A small image VAE, trained from scratch.
Training: adamw at rate 0.0014, 27100 steps.
Data: trained on single toy objects rendered from many sides on busy backdrops, 101725 training examples, 34.1 epochs.
Rows from block 1 of the decoder of a small image VAE, named by matrix and row number. Each number is 500 + 25 x the weight over its row's rms, rounded and kept within 0 to 999. All counts start at 0. Numbers have three digits each.
After each channel's rows are labels from the 100 images, of 14976, where the channel reaches its highest value: "place" is the part of the image that holds the peak; "strongest on" is what is common among them. Only what is clearly more common there than usual is listed. The data: single toy objects rendered from many sides on busy backdrops. In brackets: how many of the 100.
# conv: 3x3 conv (decoder.mid.1.conv.weight, 192x192x3x3, each kernel summed), inputs 0-63

conv.72:509499518505500481504511517478517516479497497499498480493481510500572533500499499627521510506500514509549506506461518507530501507457495483494506551516494510499510507512509507473510516559496493
place: centre (29)
strongest on: from above (67); yellow (51)

conv.8:505497500503476509487504501490471512482516514434542499517517509480508528505468529521490497497482497594512497506519538514516474472523492509500506542505467485530574521513496499516502528504569521
place: bottom centre (30)
strongest on: teal (30)

conv.9:498484568486490519463500521509521496550490477549464504491472520514490494514499495496508504479484482483480492527522525481473519555489508489500495525490533482473478456527519493506492494560443531
place: top centre (40)
strongest on: red (66)

conv.112:494509501499493488514492518488495498484484499492498475487456508495555531484495484617513510499503529497525507497457482498508495495467480494493497519505491513502491498497508507459507491541493478
place: centre (26)
strongest on: matte (60); yellow (58); green (31)

conv.59:537501522491538471457518508511521492496514495499485454457474517523443497502552489531503508537591545495502515488521501493487534500494506510487487537510518494507502485514498484484496474477542501
place: middle left (31)
strongest on: black (28)

conv.48:505439524502484503479497547448514500525477493551470507508503568497493477483497484497522554465477486478486502552504506507481525536497493449499497500510523504509502476493498515509498510507482523
place: top right (36)
strongest on: white (30)

conv.6:487457534479483496467487530475519493535477474602448508503507524507498490480481482499511519476487482479491490561498504490480553565479502454511493512477556510499502489513497486504492491512415532
place: top right (32); top centre (30)
strongest on: red (37)

conv.54:490498508465491495531505492493520471506531506503483506500527490460526479569463526493494502519507479558550508501425465387524521485493495501468517487531506489503541504530487461515510456508488464
place: top centre (28); centre (25)
strongest on: white (25)

conv.160:500508477500508518499505485514489500511505510504510511501482499502413466505501505351475497500510491506428498491552498500483492489525507517489506488507507494498487490480488491526499507465498502
place: centre (25)
strongest on: purple (55)

conv.39:500430507502500489502495583424507498505488488505476486497489557493511506494507498502516575499502505498501513534505495500501514505482495437498496512494501503504508481506500488496525505504489491
place: top centre (28)
strongest on: from above (61); white (45)

conv.21:488507487499476503497479486518494469513483504505508511514494496489412458489487484364491495475484487498423497490567525497489484482511504515506487472489500486499491486464487515516504488484493501
place: centre (30)
strongest on: from above (64); purple (60)

conv.103:475503465499493519498475486506479488501509507501509520484517499492420465491498480371467497485484486502465501499556486478494494480530504513488479548483504501477477495499495486531498488464496501
place: top right (38); middle right (27)
strongest on: purple (25)

conv.88:496486521502499524479501491515506497574503501520497518508485500495434435505518496454483491483494460497428495496564503497466510514524520502510496496492513496503507476491499491556489495494481526
place: centre (34)
strongest on: from above (64); purple (51); red (26)

conv.185:489460553516501513451507510499524504541505481547459529490461516550487463515500511505517508499503477490502496520515534490477537529508508486510496530487527495506517467528516487514491478515469543
place: top centre (27)
strongest on: from above (63); red (62)